Rows from expert 1 of block 5 of the image encoder, named by matrix and row number. Rows with one number belong to one neuron. Each number is 128 + 32 x the weight over its row's rms, rounded and kept within 0 to 255. All counts start at 0. Numbers have three digits each. After the name is the row's rms in percent of the matrix's.
# up: expert up (encoder.blocks.5.mlp.up, 4x256x256), inputs 86-171
# down: expert down (encoder.blocks.5.mlp.down, 4x256x256, transposed), outputs 86-171
up.74 103:129104074161109167143107110140112154119100118060118153127093180148160160074173128112120079155085108106137112137176109091160124136184094096112130109135112120077124157104143156070124127139160068132132123128134113123107091105155155119189137139087138134162135142
down.74 089:118149138064143109115126097127143128169111154129149128083161099101126113154105094176091138119167110156129148119080169175077048174061126163146099159138133150195179132147094099149128048175152158136150167188109136188172132161100106130123187089137079138102183114
up.75 099:153106104236118130109106144175137176112130090131097154121099076169153160106140108135134106180104135142093147074113124101136169165173082101107123129079110128112134111139184134121140110133082128145110112145169143177131094163093116160104156142134094135098174149
down.75 097:151125142149201147158155162140128139136122152123152127087092102133077136130139069118163140142108166182129178132142113104086106132100090119152156128170090197119153094125107141133093103166101133059160186131088091098107128112099065101056078092104038125136180137
up.76 084:133106032177122137170157077127159138106144172101093137149163121084115121144128130102061148143157150090165125158180124130147111113156123135166150111158131102144116137136114116125099147151146118156124129119138066137124103091154140093147124097119083099138121136
down.76 082:131163129057163135106111116139142150133102112116132121099121151147144147180109112168135167147157074168089160116086151153083034143091115138114099143125110165173229143107081132151135061173179162120118133191084148168168137185069139121111159123128109154139183076
up.77 093:130105081117068144191171144125063134142122109106166088166146151119112122092070139196159107138110164114065107158149122171129149160121088106167146164071112096130064122092142109071153132102125111127113102105126088079152096129155130123111135104181144049125137170
down.77 090:156130161109145128111136103144157130146099131163154131147135142151143166156078093158118177140114070136141128109072135122136053105102109146105101120161117074145133149093134092108172085148157151195100238128137160160155169154109147122102142108083160130139116092
up.78 095:159181151105135103140161033086105088121142131128146113183119139152115132150115095136081143088144153097122109189171176152148137109152130143203131105131149143169156131095105142136147138188145153163130103080144059130125132177150141096151154056128120116126127092
down.78 093:155079093160117138204107169136128130108116062131155166098039131124155144090164185137175116126109126152097206082109112097124117097116057059113162141123124167089111122107192077109152126075109082094110109109091111124076069125050119112122089154129138134138149126
up.79 098:095099137099145088145119126137102147199043172115130161143140149060121091078129143128122115154158180109181118118136126138123134096106101079191093144208107093114131121088140111064081095128137100188122112105081114113115151100145130116217127109108150210138123152
down.79 097:160171118081052147055118147122114117144125131135137077144153146181140096150112127138164102107146144179047128135116099198104148161152137074122102140042114153137177113156127146116158153115141135117139183119094140110116070166112145128159107182198131123146159073
up.80 097:107154129152103142150133091101104100122175123179110171174120115137136165140120113131117149110172120061124089117167181123102124110190127172150103117159156161184174130119098155182103123158160151188078114084179139139116144193165139107146143107113122033061110143
down.80 097:168092115160088172131156143175132161107095075124156145107081138141154140082100147137182137167080099180098151096103127074139145136111102082115157159148061135086108102056150081119208098090109093145102074140103060131145163132126115127075122113097162152186167137
up.81 097:158165138146106169085191130104096109148123102159139085133142151159132045096134175143089111105203169123118102127161081170157147158107088106123101139116131110144131115104127118148186139129152144145117132120159157135153123133168126168135125141154046124125138130
down.81 094:101095124134120187110120090121094119110130105125104090134117162132174094109154178131115145110196085085159055158169115140168076110117117144105094143143085066162124157124124169109144163078158149150049135126123217108124101097193159118166143157109129120147086156
up.82 118:153110113128111137141133146119098117193115101131171116084138110171111094125143170189130084115134164122098124159078111149101156154120033125160142171128072126098104068111181072119155113158103108119134086106117103130180114105161092150161158096146095101104184153
down.82 063:143170115096168125145081115130095110086157103095117156061092152165145120124200133092112082136119097111150200108116138150096148175152115120106073076118102128076170107111144127114124124160157095025145131050106134157092117098122186093120079168109103113105197113
up.83 100:091141135165065175141158118147158137141090140075113123069151106110136074158155161141068120146100155157159111121129114166114139181128092139107150128094045103097071084188206074091128120121118114131133125185117146163157131126120127142119145128144094136133176127
down.83 093:115100130101187142121140147144113139113111105179198159112074078133141172098123167109217143145124099133114143090126140076148066085125101157119118150144172202195147160107109131221170102064137147125096204186157084101138132133144101126083130146072111143133132124
up.84 100:135139145102136094088157094142125153150212094172114092170139119192146119073114072184151103148165104076081130109120134110117132131114110121130095129143163175163205129085110171176114124159173167131114117183188131157071110202152123158103164145125107060083132101
down.84 101:077158123132128213139145112162184143104105104124137151081141130128199144145141172079111181157096104113155088111151173153168131122137155143050097145169080092116118138131122127115129113092134088125104114116090164148140162102143160081108090120126157152145096115
up.85 106:125178106119129133190139115104172102116149152114160145075121122076094136166126167106106155115116115097169165148183139156127115106094109196140166110132148151161137134113148114159109121145153145104149136089181068172130127092174155096134112092134024139083145131
down.85 103:161107130112112145151119098161105150099107107108133104144072158175167129122177110168135133150069076212054174126120097079140121090104119109102178148141102173132123117098100082118191126086106120109110095123113143158147151162084131152092131142099182134170173125
up.86 107:107137149115177102097130163141129146148155163091160177075157127161186155146148075146136143149105140077097142146158209103122103137095124162128079102087064121121143112051126162085135159118161104092187131119111100143149155108196151121125126145143133160121156114
down.86 099:101116150164111162146129143135133135175116152145075146153104067111122159091099146136119133125144150095149127045075164124117105044100102103157127139156118101163121160137146089096090076122122112196082209184139175151116100168140140199114205151084130137111116157
up.87 082:171089129191118168153195075118137148115095118180152135157109100127108164108085184110081119146191124103097118172077158127177133189169103093150171098124151134168104140104109126157166149120124110122053111161174127138216098153094112142131144096146095160111093128
down.87 088:125124093134085164088088139121086128171162115092082086156182172163142089134134141170093148133130154122127060102147071184084161167076114118179152137091104033106105106141163131123125182133123163180134093087113188124155156108176131114158110165172177084114094167
up.88 100:119125106105081133169149133167134161147113079096155131099149144117157068109146160147067114158107148086162112123158102167131152143123093111146136148107068119095109093111170134083123136127125089154096111165087108120138122108121123129194138128164132151139198139
down.88 081:117097116080110115160138156138128126129125079151167121106104102127171137107125127134189120125109132136067121124158109107182063100124116123181118195127140197129148106110124130191201128052116141184073182195109025107124142152117064099119105103107132130123147128
up.89 106:089124161137178086135141126135129126183171143154140143128133080129118177156096091188165140144153088097124151099126200077108130113107141177132099108172165201203200112118097160183087115176139182127107111138203148154097121190151094146091169108130105148093121158
down.89 101:140104102181067202157133125140142135110105086140138109124090134129172168117124178114129179131096114182126119104110136097183147097140133120116140172148089124122126128094131104138200129077108119168066035124112091164153172122169103107078122099115152132145120145
up.90 117:160152107146180138119105146125125110137174133149099090096131059094055111121087184129127128115160161150114151161115100160089140103084092123140152139136150168150072147160157105155105120127106094113164111134120158126129038101162068205111153142172118120137125118
down.90 148:157136116170140150087122143101126098142186132131086121149163109173097051104120169120114111104157186151077089164099084147131218161113105112140145141079140105115071064142145107155110181104068143127128109077140129118130096125153082126124065157197132079109123102
up.91 105:150132094152108120136163131141065158110089070086191050085178133166141125176132131171130151118136090169121141135153121089158151117083155119156133183173135135166123118139084150129112056157130137113112124070132153092130130092092045109170117091129112136206152177
down.91 110:171084084141187058139092119117098140099155119141135115176113144135120100113184085134148052125157143130105184178140106147112218129143083131114121187102169129153155137148080171149114182097104114058114112150101152107106069131094120192140174174199074101158098099
up.92 103:176183077149139150086137117152103126125194137125116071123182087189114069144109170162087142124131150122087126170109128143118154126054138120132130150118141136176055128164114108136130093175134087117180106098170170123154084092187048143086141098155126072151144111
down.92 094:148152142157114125115099133109110102161184116132114123146119105185086058131156200124118107099151184167071102157119100129121225135141120131143114131094141121125083092125131080161139188123098142126153097033123116099094092135155102108093040153177105072080151080
up.93 088:139150053148154163180149129160182153123124125070152137066168088109127121159152106143058097162085142085113152142137213154136135150115043152149114135143119143097139120122110138141136136134150087107154115194140071156157092118143125117107155115209100142131145101
down.93 072:083074150055165123110121128133119143173129162149126181132089094087137178118138101136170138137126122125157162112055126121080042132110115115111114121134115149171188163134112097161148119123168169178112179196139136161112139170092121141085136130075093136108154097
up.94 087:103133095136091164102156126158126172117104086111124143086159118112156103142153149147081106163094135111116117096109142144143151188151098131113092150082070111094112114170160114086143119126117111134104122176137152164181131145125136144119142134154139161110161138
down.94 083:127079127089136132133140182135110139153114105149168136113057107133121128093132142128197138152112166131098157116138095099113044087105103095159125130148084197143135147098137115171196140074128140158093211193087068061091118135100121146072131125066093129129177151
up.95 124:171168123150119124136190115142138126199121128115145140082146068189103107152166123170108120128151150121114167118086184111133188135120111136187128147147112175143110061106138104148101078219072113107153060126147083153148105153120056173129191067147096120105174133
down.95 062:120124165142117085129113146149101135127129110115143147124094152167088096135112116106167105139182165121139086163145131129099095150145134109122124111151161131139175124114109104150117169107133128106116135043126063037077097110127170071152066133117107115113132147
up.96 087:112165119110128115147072074129116105150143086124143114061095144136123143188125197156086104123118133123123148122119161207117118110137127176146121113078141151165151090143132117136145140124134124087122157038073113162156083155134123071135076082172083093083143129
down.96 079:133083133172164113177139138159107170106091152138140146181088123108117126122155080127173140148137105190127174104166083061152122091138161118090200127130136158131102161115114123084134131121096121090107072214116166108096138135052143187121198159120156157196132166
up.97 086:128205126117149112124110127116143099149179137108157133034160104154119141223129163137108145119135121139098166144134222127121113112092123179152146091068113166162130084125131112173098128148120120089166143065154057167126108131149126073092086085172069088085156105
down.97 077:192107094137098116207113138164113167138116124123113107133108145120130145103181128104140108147096134179141187081152103089135186050137110108105188164157097147099103147108149129094164130128095099122118022149093132150097111134063105184140159151126174137161152157
up.98 097:131144051173191166147116115151196141107125163109130186071152085113120115169164099096053139147096134079153160168124169126143107105113102171145133110131119155108117128118094117162090131159131092088170125145119063185166099115166129100082144110126045131102131053
down.98 081:111163160081159161115144104141119152159106163128106147125130139109144153146100097126112215140148080113166137102128177136132027101103151114098112099144122169186195191091084165079099036171188161151127157221130208162123179151085125140120192133084154152157161122
up.99 104:138141152168091135130242104137158151114077152161158144125172134120164172087097114095086144156149140147108099145136163146191130164177084118111084107160082086137145112094093144073174131125162134170081113091097150140187164125108123104164128090090110186147103126
down.99 104:116153104134130139144048138110129110174172102093120156100115126153117106146161176142084130115123131140112124115105134148119185119089114134158190158074093118103040072134185128121100128153071120155136091143110132145163127164147097146096181135202165089114145103
up.100 106:172114099163122079146145098130092159083080094133205117144120096162116191135081107132112126148093095177074146127075184100126163191144128136115137167122152122168130122141092145135111078123105173129048131104178129127152149135052087116127115088167116171153109184
down.100 115:147099041120135072150074081109097129092165102070118137162133158155163120145187082145108085111082101138083156161141118168146169160140116125145140189098140152089130102146113162144134156100084116056094077153113138154119103162054109162124192118192155103153154097
up.101 104:176107073077111095143105059090135102131099053132164079108119159154145128145140106157097071096125145121090115175122165235114121144141117123154079131113136112142139119143108157134181157104148118096108122066068093089171078173100117093197106109219160143144106099
down.101 106:155072158156197069129129074145091160102110150203157128188067138104079164114128083110173129143138129154125164154118108054112121137123166139088169161156199116217138143120112114148149170069107151130072083178176150099074117101109164155109150141137061129130098147
up.102 105:155131072140119096165141131124066136107111062095199078137132140141126131152134132134129134113128084138131156130168109069140160102094151146153147234172172132159152133137090151155096036156115144118077121119154140116112129098075048139158150107127103131183143176
down.102 117:141088113144173059130084140127074128103206103133147132172130109167121114099166082132159089126148163139067168163120128111106221134112092134136121195104156124148122132129079124163099173108052143083121130112103144116112097143103102157115113165191085056126105112
up.103 096:144168150129133139154199132144177173129016191177173145148140121093105175139093079110109166148112113089163098155159170127170134131170157125136121109127144162164177144078105157106148133121142133158053111142146115096151143110146116134139142113122113242166105143
down.103 106:124106121151093104137080130115095104141183086099117183154115135203145106089134191118117083114188134125090155083112134122130137102113060133173127140124127082115105102114157071149124087174137117182129093108135129154139116207092118107114150116137156075087148129
up.104 112:091123143097132088147125128143092135183200092168122088152143089148128147120134143198122128141192112093118183085147142117104132130091134160159134161134155173186189106132110137183123138155151170143075120163157128146073106184093053152084171120166095080071157142
down.104 116:130198091114111159130125053119136121069130084159159116111129110135169144143143152084076184128126076117140079165142185132153146130173172176096113177141087126140142154108093190131100105101134143123088090110117141169166167129189135095107105133157141130133098111
up.105 105:108140146202138134108119132162163171105108150167183164138081105126117164074129133107124031169117139146139141105137116086101157161172010141086143140174144087108128143172106137151133098125137083142132119186134158145174095127156121141117143143098090154134133084
down.105 090:113153137106121135115111114128131133173099138080155131066150142104166150188120098179123155138150114159136139125090208190104080165107171118102093096116083109153155126166119144076098053183156122115122160184078178148125131146071121107119142073165100150138152133
up.106 096:112183119099070129120123101136069116158160094130137068115131119172145083125162176173115116138188116085128123096143076152106131127072114141124142136112118146154163092136189109152126091142142147127101124122162169143086116125103114109126134120124037054082196168
down.106 087:144137071139198094130157067142140144047117088150146124121102148125160149100204094107093119148107070101135110147150167087148116132148140185072104196163122166156102155097083211134101110096136102080093151149132140152127125149162154137132179160147129161182111130
up.107 107:120069097133131124112096082147081165123112127078101154149092176146140145075143122113162080147114117118111092155135093100129123116203069074115117122128132120087154144088155140071163134134150076105140105134130093112110094103166152128203143130064167111158112129
down.107 098:105187147057116128091151104123180113149119167142127108069184104107105082168116109132083154126150143136132132135103148192068032164080127174138106174140113141180172127154117087154132095168169158124184153183104088197175122136123154112112165096159086135095177075
up.108 102:148172119105107165071109138145153127182164126130113113096184062216121083148125131186094137119136166098047110142048195164077149176102131080118084089065120121125091086172136093127180133150121093176157106107142123111157088145159084113056120124149131104126159075
down.108 101:146165111139133140106091135132119116170183141130126128085148068179077101184179167131118143104140185129103137153099166144099180100109125135161112093076123143120110093153134072175127178183105122140185098036112084115096092110173083110077067134156084082080177092
up.109 085:100108090116081161135158102152104149126130099096128124113121148106138093097141166149108090157079122118124118137102075134113144188140068100116123153119078132088107106181195121084146138121131106139097113159130128128137107119141136143152140130155136141106157121
down.109 080:143086122078148119142157157113132105148142095168144143103089104137108142104131125102200145121126174135086134121110118074132060087118144126159114139152131207174148139088119081198207147113116147162111170161122030086094147129115125128089112090066097112089166139
up.110 098:104131159134102121108150159139115124168181142087140156077192120206169134127149132162164135146087156094074156098141199099124107153085081126121104091088061126120103074080147104065134156138131092070197140130133119181175148154155160100079118138147162105104183152
down.110 104:096114152135072171127133157132147128160107156135078161115149072075123145103115140145105132117156151073186111055105159162128130100134104117141096111094087084112115146169153107062099094136126125221115216180160168177134122145151150181138175148085129158129130159
up.111 095:134159123089099137149163111143076127158103112111196094065143130219128115171152165147105141127149113170094117113118194107174136126106162126148093107152123117169086096139093140084123076132139123163119125039133130087138104142105071071140110078156151141149153147
down.111 076:197082054091100075113124111117082149116107139139106137202125138093149134103165085170141048126107139098130144154103076147078212113142080125157132173090128121130148157192128156130150184135114123120157116207135163115120099163092108233162240137155111128135084132
up.112 107:111201119068081108154131134145123151110151073178162178141141123125135047068138164102074114146156130053134109193174153154148117176115111154184119171085111118096135146082129135142117138110127093087094128142153051121181138122170146113118129136166101108111151074
down.112 105:168129137152090140159125132106084122147141094105095089165077181170126107081105173125176152115149169161121103100164072127171066068109113093135105134094127108129139140097164143128181169127160158189102191170099091090059104126140186105166118128123167105124111177
up.113 099:156118078201112124163109132183164180113119085103108143104126108179165118101140112121083099189086148119102140125162124118174154161151111099128137144095086136086113119117142171101106106146104100165103120151147104147141099151119121126123134129193104151139185147
down.113 074:096124129123129159186150151139144148146101125112159151081111077099138129124144104137166139137095139122129172130155145132153070147107101117166164162127096224119134107125135142118126081158096112087119199228086074129122132146072027145056128097144072156135190128
up.114 102:147160111107097161070098137155148115172165123131114128110169064210114090151141140180093130113132162102060111131059184170081139175113132096116084084057126120113086096167122081129200146148113088182158112097149123124147094140148085117060126118148132100115149084
down.114 100:144169119135125135114093150119125115178192129140129136085155066187074089172179166135110136103137187136100135152098165140103182106110124134161123097074114137134106087142128076172127168174114125142192093036121090126097100127167092102074053133155078083087175098
up.115 078:133220158156145148136178135168172155129126205133160138106141095116134132100126061095048157152126131096165089135158139078142160121118126088095144146182124133114123114088112155117061070159114106134142118175135158121133174117154127161088152140134114193129145118
down.115 077:095088058178137137123099132120133109164133106085086113100134183134196166153152114172135144111117079074148176091114169145230092127107138087105076105139124093112138114151129133101135121173156073147034184137137162145088115129062142108166151098090114111150114144
up.116 109:141151120134146100152204065108153116113115145130157096106146132086106126178142124096129141109112127141119160162169138115149107093154146193177161119165125180136111130118117106138132126162138128114189130106120024160145135118130126106129125063112085137128149118
down.116 101:159145108067143141151073133161146170124119104097105158068080159165179131123207151150129132164100088133106184128128103133094078112096075097084132121113088189094160121101173133110153122103122099120148134173122153159122099139095150148103166164132145132141221084
up.117 090:182154110105130143112088097121150109112135126142104159115122087155083103161186098147089093109125131051093109216073169135127146156169115123158128128059122182092117111127118122151165146154124113143153085154122096148171099142180100129112178096165122085111122070
down.117 069:139157118145098148116071152104082115134182117114143152179115104182142150153151161092122112104081125114102121153133116109120202149167112140111117121052145140141154116122104131198168161105119130122108107018134084104096130158173117080085035148142132088089150064
up.118 112:151139106125198152156067177134163153143076164110136137071091119077149192162103095121132183149082134097161124167112136160132132085133150117131118133063143171136183137108162168119129135106108139079103124133074123109133155057172121149161134114134090199125129157
down.118 098:069082137200070120108159119114100107148134115140084171214147119166115067097095136134129061114232125142120097088136114078171103123139101122191128104149144080111098119116111067130123087137135115203087150145171103139123094189123110110156162134088189113145092127
up.119 100:128150109121120140153207076138129167121054172108148173135122144124140137097149094116099094136114104095129089165137129077164121110179133084138125125180129143102135140076096144088152136123147076107140106162107080111117119106128134118171146132093160184155118113
down.119 133:113173118042120133098118138102178099131149152130104166071184109109119082134153165097084114112152168107121126150124132200077035169088093168151109150088091115133148130159133080149133130151169129147189172164102087195165135136129169095117146126166102120051160053
up.120 088:131069059167126122174206102153085175105170123075082132151172135109161144082117111141102126171112150081121157139130147092197137172133114056165175107151095134075060139086098087074141139143142106132121119094130094144120113120112129105145129080104129099156142163
down.120 076:128190122067166099102113121151151149166125128137152091083186105129131125170076094158130175148166135166155154120087189214076052132097119120137092139120130135185174131133119136129133093191175171101123191181065170193158118116106127105099126132143056143150154099
up.121 117:111124125129099082142104155116075126112181153095108169136165122089147151155120139123110129135180148145176139079116162123134140152115147126115117107132134084127163106148104042179156162124057125124122124127151078176100159089072157130152119125081089064119127151
down.121 119:102164112091074063150099161125145136151154152095079202133163138111143144108157085130131126126094154059151153064124145157141188117125154108152150126090172127079125091148172116128078143149074121116140117154162117165087164152092164143120159176169136116110164149
up.122 090:171112128125109163130153131101086104164057110162166088172121140122152165142138112189131124089128143065135120124149128146118127103113113108144122132137168152183187140123113181133170161160155115118078085116088167070136109162132128165164179122123126166137130170
down.122 099:095086156129218100192120106142155145091119122133170229098042118119131128080178094093156130144133117132139184129166170091177118081132111096075126118167115155104082138064112100106134119087123086112113115143114115122104126084113182127086132152095078140157172113
up.123 120:101068131102173083092083130164121147134214113166108118147119129150127152082141089156189091162150120107070204143099109064082123138117119153128134125138183166142176128124116137209130153131136124077158128181160121149099106181139124145092147158115118038091141088
down.123 123:096186138164094205107162095128171113144112134107120127098181147104148115148097171101087173125163138134173028080151166166153162088133154137091123106140098062101125074130167136076064103131142135170122098118128149152127164106172154094152099097132154157138103155
up.124 117:146122102115101148156103113142122135115112081081134154116092174198136102088159143113164056129100128156076119157145070093087125118169071097119158138134121157089111133127175120095152133122140092107136115129110089103112082093103135128170146146105163128134181116
down.124 109:124133122112097123156173124108205117110094155167135126092179090068116108126130120092091119107118174115114122160171142169150081134116125173157122180138154166136106126144115107158178144112129107161129141174112027151142153103132098114126138067135092145118112088
up.125 081:129142080143061177130089151110090094125172072115140177099112119203134158134150177117111045115114132086087119108102140120125115158154093116150116099062089092108143121136131128131134125140132099150107145050111138135142068138137133079131096129104122027044134114
down.125 079:153112150108096124096139081142119134185096143130124061156144134097129112150068113176116172123173139165138100118078101155085110153083146125140124150145102090199137148154124095100120079183130168206094099211100183138137154154073119194156246091123122151137148187
up.126 104:137221115071101148135113082151129132136148145128143146099089146127124075117188143108082109133107124030116091198168131151110134111117109128150164154140120161088079129100136138120141133110152057107154097166118091118132115141198137124142179128126162136103182078
down.126 103:135151119088077183112099148103100106143169112139126128134118138154170126121148183103137111094082156158092129119188072167097172119107084154141100191081095104128199122138121088164206198033156160168133083084087078130093133128142132085113083126131145090062160113
up.127 093:130164034088082169191107126129145132122129157122129144107127108114083118141122170129088080134076135089155127190103126200105104140122098118126125112103105105132110128140176108135158137116150117106094136114148110137139053079168129087122112113140047083117132106
down.127 084:139150149120157128094138069133124130081106109143132098132110145144112122165106124122122173133168044182100118142089118078141039123105147186123151151155136134198162145107062119160126092137145155172109138191154138177180171192090146155120202108124165153124138114
up.128 106:109155090125099178180157126145173151138112128075106143089134125107138122134128175151081081142075124092138108128145162197137125156126052142132099133146083131101115103148132148102160118145165099120151125180140105161132093162163133134150144130189121148131157108
down.128 097:103077115101179103123106137118119126137147116132145148103101072090159197132144101149161159129112083117156182097085150091114090123103112129138122149139127137145200178146089131220132121095127170146108188186159131169157156156123112136126130144082095134117134143
up.129 119:151126112127197155152065154128164142137084148099140151064090124078158206174111112121144176144080138099166133162133131156140132090146148120120135128051140160140180126109171178113140143116103137075105131113076128116132150062162124144175131111138091188119135163
down.129 100:065086137188083124130157123120103116132135117139086175209153104156116060103092126138121061117225143150102103097144134067162095102131103121177132106163143077101090137126099058121115079135139109202101146166153110141124095184136123129134184158092175110141106124
up.130 114:162128075195109136115144121096125100097181077140126115095136084133093122088099166134107078112170153142100123116094141130093151157167020118131130093122145118104137112128132092188124157157144078124155097075154115175176083136088118100130135128147087053110126116
down.130 145:159154121151158080107097117104116103113195108140121115155140092176075070128129170089105108110155178147098116172089109119103208129135114178142143158104170090122072083141127086196109160171092131106165100102131069129135104132158104165117115125175094067095136080
up.131 090:149094082226149126108098138167119171122133077113102133128090115168169168109129117126143108179104131144084155105119101087134158159158083100111120150082126144113140111138177156111124096134101125151109113151185134156128087135122124154099140137139099129105197154
down.131 085:128121154129173135186149172135136132122128148128170141070079097109072135123130073105165127132101167163122179131163140115103095120118116129136162128162101206128143100142106122136110113156107119063158188149086071086102120119083090119038089084119037127129186125
up.132 108:152083149154147115133127159144142130190111158183129104142118077093065117105081165159161163124158210179146174108058100170069134105057086114151123118177131092165111112166164075141122135131100155145119122146111157102141115101138088218111133131115116194132123132
down.132 123:097118122111120188135104183104144094199157121106103142077162107139173079113137158171131124098126167114106154124135106210125207101053103094169100133078088098094089034152173130120151135098091136135146116040088107136137121115179067061137044142143128094117152119
up.133 107:090180126101096148138122160132093120169143174132106139083182089079124119158165196129112142125175153136183160088158107139117127111084141156107156095110110124152161090202158028159121127151074100139117115102145155163089146072098136099136119126088046095113180157
down.133 104:144170084122160072180140128108163137077133140135168136116137148108132171147125047091120162113046093103136148124146147114211173108141167131125159161131187173126114112109088175138109090131085120090092149124119118148125196134095127133113111131163119129153145141
up.134 092:146127097146108112124145117188114186107117071108145150102104164158185103089144110127116084184090102094105128102152116101117138177166125109114115153101095147089126125133146187076115099116143096168119109157154120102105111139113135125139144142183151183139193141
down.134 089:112099098108122148178150191128172139132110130123157132071103091100131127122132095118168119125075173122113161120183128140151070116098128118175141174144115221121149114129119149154165138107133116126106182188069039085094113134080073103080119083130076143129179127
up.135 107:176079059198172139119107105102137119107161065156141129133120090152117125109145110121079091120167142118088119162085152086134148156202041107128166130113147163084128130064130139144113148131077087109120082122131106175167089144089112125133163118176114083112098105
down.135 117:173171130150123113093101077102113105066174097167161108163130110188086135136110159056097131105151131149052093188101138096125182184184143165111160159083151151168102134087112117192115144131106143086109113131154104136178118145140125139047110092163084086085130085
up.136 088:153138132137156103082152087138144142120171117172122097179132112155103114078138068152105080144163109111124139113107096098111153151128117114132118184173179146157184124090102181159108128161170177126121111199191147172094113156138121197111184162151094089128111104
down.136 098:094142118146117220132130128142169136116120100119137110085142148142224151151154144122126178142082104100133088132133159180167111132127142138076082137123086080104131128132149156099126116095134106112081135135090186125131155079150155101095132141113113132154097125
up.137 102:117096097147117135142122060158119161123098146077101143180074176128134133055158106109143056156121103115139099145154090085136126129199087095119135129162125111082138144098126155095121121147170083131131115162144096123114086118163153119191151134064161126155120133
down.137 089:119173140058136118092139111131178138164107155119143119065187104105111118181118111157101151131144125132132139125086169188080037169082148172134102163126130148181180136159107091153127079178151159124184165200085104185172134151098124117112190073143062132098180094
up.138 096:113061161171151110093152176141120105195130180160162140144108104162122156071108108152188120123109203138073154126118094060088120123122096132144136105130131115143134132112149132107154144156148157171156119101144135091175147150174114153108126117121160142095113159
down.138 104:102103111164079218146107153114142107156131108112087152116122112109160091094112179125101140109198146096120081135150142169194137107138107091165082105104100084099111107118127141066138106103133108222091172127117105132109103143195131120203118126125137131134115141
up.139 107:139120124101118141085121110138087146132090162123104142169099182153144123067145129127181074134093121098126095168141093144103130135170066096087109112102148095115152137099171145066183149135161094066153109156159124103113118093185159128170140155104132146142137121
down.139 102:104178140044151128118149078135164124111114147130145140067156119102109129151142117127075149128159113125133132141108161152108000152094138196120089143168106141175131167136084107134123088173190125161162174171116118193174146136150210120109211094135105144075177089
up.140 126:174162134170108091139148096127107118159103139143171131117125124148074112182160157139130101121155133137157157138141134096105170123143098178177149171135124144133134089131155114176106063202091134123143043168173093139129118126145110198149219086119058122113179127
down.140 085:148142161126112118154129129130149130181123110177158168138089095141066085113195153087102075112158152062174099148100102118088161096125077142142139147166173085110101107104204091153090154135132103109156092098128123066116084090142131115133097139126094123082106090
up.141 082:122089049227117123161057147150135162098192113110158162109119104154148165097141138109095064166119150107129167106140128098114146166143059122114158113115126065100126121136112113141107131132114088148117137102105127158146086123129128099146108136113080085114136138
down.141 078:110140155114106124108135129130116137174101155099140126103127107106132126171097097174148133134144134177130147112098152179082141158097146121121097127123087136160162124178129130075084034196114135140124149218102165160147140178076081174134187093138118158158171140
up.142 100:122064116159142122112137051137130153123105164095081148155095170102128138079149108108162087148117110124141094158148080089123118114207082107112133117177131129089156142098146136090150137138164090105146107154129095133110122107139147125192158126062156140154117113
down.142 099:088179153033133109083140113122195110139135164138122147081184097118118098177132106134090144115149154120121137149106177185055019177079144173133096151103119154173172145152107109148140120142182151132184164179103068198171119146136153099091162134150095138072179067
up.143 096:120217110137073166110122111095084088125104161105126141106117127177151080113148109137080108100130141103161110140161110148125144124125089082110171111091114070090145126129171153101092104147107096122110120055139173122143111102157129093158116137131123096131148169
down.143 088:141099128100137071174158171101138110129106144143132141120145169080128154133108081153153168091158127121164173110146175118181053080086174114100107104173135134157128173126066111106146128135153115092080138150103140116089140117060175159159178128114127157196080116
up.144 110:172144131151119165148240084127129141134022144142162086121124150141134149128130124130123124130121084121104083137176148101187119078152154123140097114209138195142126149129094182089127119135168106163139108126120123084119113138129121113141149102118155214170099149
down.144 107:129125126047142074101078133135143143117154126106111211118116142140168113109170084130120093152146145103142166119094139172062065140114081125104098137087117106120167142124134107144147130136145137135181164164112117185110122167102203129105149173149100106086175071
up.145 100:150156154106133128112206082118186114108065180161156126129149147140098155176133093114127157108075092152103106170119190106174135150164177148104108088137141159177155143123066148104212116141159143164131108091167103116194148148137115099091139060119120207147117094
down.145 101:171116122111127126180089091130135132136154106115119172118064129130101120083166213094088091139139112095137137132108090117126146090130024136166176157122102127109097107083198091135143132130118098170157067122142112170150111120130146122132161109134134109084179130
up.146 096:134163116214114146218146103125146113110158142109145164116108096154119143152153159117118153127125117108128132159186140100164132089163133177150204124142127184150126125122126110187090112161138102130137123068174103154121117124147123094099129070120047058087153167
down.146 095:157085119091114118143122121174124172155096093116163109077081162160168167112173106204156159177103092173079189086102143096108126107067141078101114130157094186116138137081095115104190107101140111127110093100098141116105161150083103131112121135119163163188183146
up.147 089:117135142188173104156140145122116102151154147120200171127078115162130140065118071135159054119072153131084179106137143060118141129116064149121153136094149136144128107099152131093117115170134113096187130102191144124149096134166139119091125098158142120058157161
down.147 079:115077128143101183096120205128126113207127108142098123136185097119142140138139159168176148096172152101119126122107125161132130123137149093124049095078084083106154135174116089060189115137140145202075143094063176111111099136110100140198131165059130133144100127
up.148 086:130138060225107172150138133139145142105135119089146120088161054149155184192146146119086157145089142126130140103147160108164142157154121153131194125049084136126084136162172117154089102119090099096128108125142129172157111156129130115088153114138061099088154177
down.148 086:119122189100158117141160122135137136173116178139123133141097109096097156110093097145177153140122100103163149128104162117094106116112115132111145106182147200208162143133092136130129083184136131085127207134136145134128164137098080135072106099069123146151146123
up.149 094:096151171146122132097113126158116166143152150181168153141103092157121153076117127149130050175127124121116104146127120100111163178155030165094129120169144103165123126162115134139134105141158100148134128227165160121167136160159125155073163116108143105074165085
down.149 086:114134121167114134118089156122126111130120100091149164095149168119156168151107101119164143110143179145131119125109194169134063115184173114069059063105108073071144140157141110084118097173177073130153174131053124103060144107124181094182086120112137138170124151